Rows from block 6 of a small image embedding model, named by matrix and row number. Rows with one number belong to one neuron. Each number is 500 + 25 x the weight over its row's rms, rounded and kept within 0 to 999. All counts start at 0. Numbers have three digits each.
After each neuron's rows are labels from the 100 images, of 14976, where the neuron reaches its highest value: "patch colour" is the nearest of a few named colours to the mean colour under the peak; "top examples" is what is common among them. Only what is clearly more common there than usual is listed. The data: scattered letters and digits in many colours.
# fc1: MLP up (model.blocks.6.mlp.fc1.weight, 256x128), inputs 64-127
# fc2: MLP down (model.blocks.6.mlp.fc2.weight, 128x256, transposed), outputs 64-127

fc1.108:479482525480474506450494451487445502493493512482468499527499497481508457495520509559507518500478548488527496462526465525533492517493443497518502478481472467543447512487526482522525543510469470
fc2.108:503501484500503493500492516548529493467485504483501458500453511488465514553508469534471479501544532483448512557482488469484495463484477509504498520497502511508527536560532536550465500472501476
patch colour: black
top examples: the character 4; largest: 4; the character H; largest: H

fc1.91:498536510473503501506497469519492520490510497473501515465515497515488475491484455511508467538531457482501515539494487524487498502491524542537509479462526502521494471467520532541494490537475511
fc2.91:507443506517503499514467503505497534525436480457525446500463453469481524476537502526500520498491518476483486540510494514485477503501505489492512526510477485508499483538502499504445485439564485
patch colour: grey
top examples: the character X; largest: X

fc1.155:456484520493461501511462507513506523519505540512481501473489518468477474429518479537506503509553510483506454492495522492487456500485482542428457520483527463526501444519497494466541470478469459
fc2.155:526484486503487491451487481467508488496427518491490497514517476550497482561567494474481473522504490472479484503516469544524513468480512515516536493490487527507509496532486502487499464541484510
patch colour: grey
top examples: the character Q; largest: Q

fc1.37:477533469535501521487509493494484513504521515520520551499472523474475436476500485506495462488464487464545494505498497490521442433498456491515482471487520491512495484519504501534496501477512522
fc2.37:512473505490479578473482495494504495511428492483457519503510484493485464496473491510456528469530505498464502509519522539506468480538532474468507483482491529504514496496552538510529489511468539
patch colour: grey
top examples: the character K

fc1.26:496469490487514482515491516490495482481525498484477487513508460458462473562472515501470534474496542456462537476454470527520506441512486499483537455480487477514490478520526507486526500496523465
fc2.26:527527512459468549524453483470491505531533488486493514535507486495493491449476508521491527501496488507529431479516523489525539539480525485508526515515534502511528507462462511487439489528469519
patch colour: grey
top examples: the character 9; largest: 9

fc1.229:494550516538445470541540500535461495515505521498477484491543466495429468475532469484482537475531450486494527488463521513503537516472523542497509523481501496504488473515447538496464493508460527
fc2.229:473475520515501520470504527535519510527469525489507551483495499511531503462530469549447518491483483514529544480520541462511525490490530521492476511550490516502481454486512502470497495492442525
patch colour: brown; grey
top examples: the character B; largest: B; the character 8; largest: 8

fc1.15:480540468464488503501527467493512490492490475505469526498491510503489446495491531506504477503522508502529546516517481534494453472496518515496491471510482502475453534523525484492503479506478525
fc2.15:474466510532487541503487500507523457499433494499487486465510480565545506484490482527474504517501548515500508468529433520497513463461531480513522491508530520510450475474485481492497497512513491
patch colour: grey
top examples: the character W; largest: W

fc1.220:550482513494513518453500494507518561527490522478510508518497491498537546458516520478487509513498506495542530470466478472515481514446481504483459488487527521510467474489518545518492473469444528
fc2.220:509555526568444516520526505515530503469450504530525476490511494511507472514464491510499507542487530483477474538508505461489475484552502501531523513454531531457515505492516478486486492531497499
patch colour: grey
top examples: the character 0

fc1.13:508495482496529510444478484505514550526508506514510504466538441533493504483519474467449506492478489544496535514492537482489515499524468522489544494505494514508502516509465534473518490501512505
fc2.13:501510489522471525504484522460468486528499440514556437497531506513509498493502517500557487543529521498492484509502502517506476485540516506486510545475465505484504483507500493514521512505523502
patch colour: grey
top examples: the character R; largest: R; the character Q

fc1.87:504489473517543537517481470496464488453483510524488504473505527505527463526501511517490527487482486476515505527477475490505487526501519480544518508436526505556490497517532532487547502512482489
fc2.87:483525486429506510528527499480487474507480518464509500495495463511521514494556470500491522487538498535490493493465535519458499474488461525481526446531528491499527480499477525499439518485552481
patch colour: brown; grey
top examples: the character 3; the character 8

fc1.2:523509488529494553477482540520532516519498515487467502479493525507508503489446538522492462492501539506436514518492498504454448515480535507503495465459519488483524498478530524512486490503447509
fc2.2:532498525507499487566493500476523513503506537531490487508494519468497448487533477462496479532485493456536505525514515524555508458466488531479475548463495496489494504515521498535532475500512509
patch colour: brown
top examples: orange; the character 9

fc1.160:485541489456485509508451469509501487519508535506478482446538532499484474532482494495514534477494510484445520477483517488438464483532510474513476495474497514467505492519480491440491516480528511
fc2.160:510501485516515535531535543471477508488488480516554489514474549457526524515527518461516465515502470532517495504519514487486537474486508554498526538514506533513513483512504519520494498496503507
patch colour: grey
top examples: the character G; largest: G; the character 6; largest: 6

fc1.210:500475479524476480493495535534485467547509499524446490492485480480546505506493472501469531505515511525505507496522544457496479472530510488463482460449508527520479515492504493519498496521505536
fc2.210:517484490518512534521486492520492516519521469495507503502502530506526486458471499511502498547488517464479510495519476566488527499464515459523522505465519535473506504531532486460499481513508530
patch colour: brown
top examples: the character 2; largest: 2; the character Z

fc1.143:536519509508472509502522507473464491473487484510485510498522505462520489524464530455496509467482493499472480482493469530477483526516519511486523480478500487523447504509496506530458530558543549
fc2.143:488502531461497526512511545505505519532500508501484421504483515462521546458489523474513514468499483529520563491495539487472488463470518485504486490510477540493501483516557538492498495484511492
patch colour: grey
top examples: the character Z; largest: Z; the character H

fc1.72:497507501510518544504471491481492473488455471498520478525498519510524461533512510441521493515492462486495519482501502493517519507464468520469475485480454514511488435511498529465521449490519482
fc2.72:484475552516468507537525511513500501504481516453560467523494502530514529523515496528509534486484498464500507463482488488482489524530507472478477463510493500514452515528482511501491512493523510
patch colour: brown
top examples: the character Y; largest: Y; the character S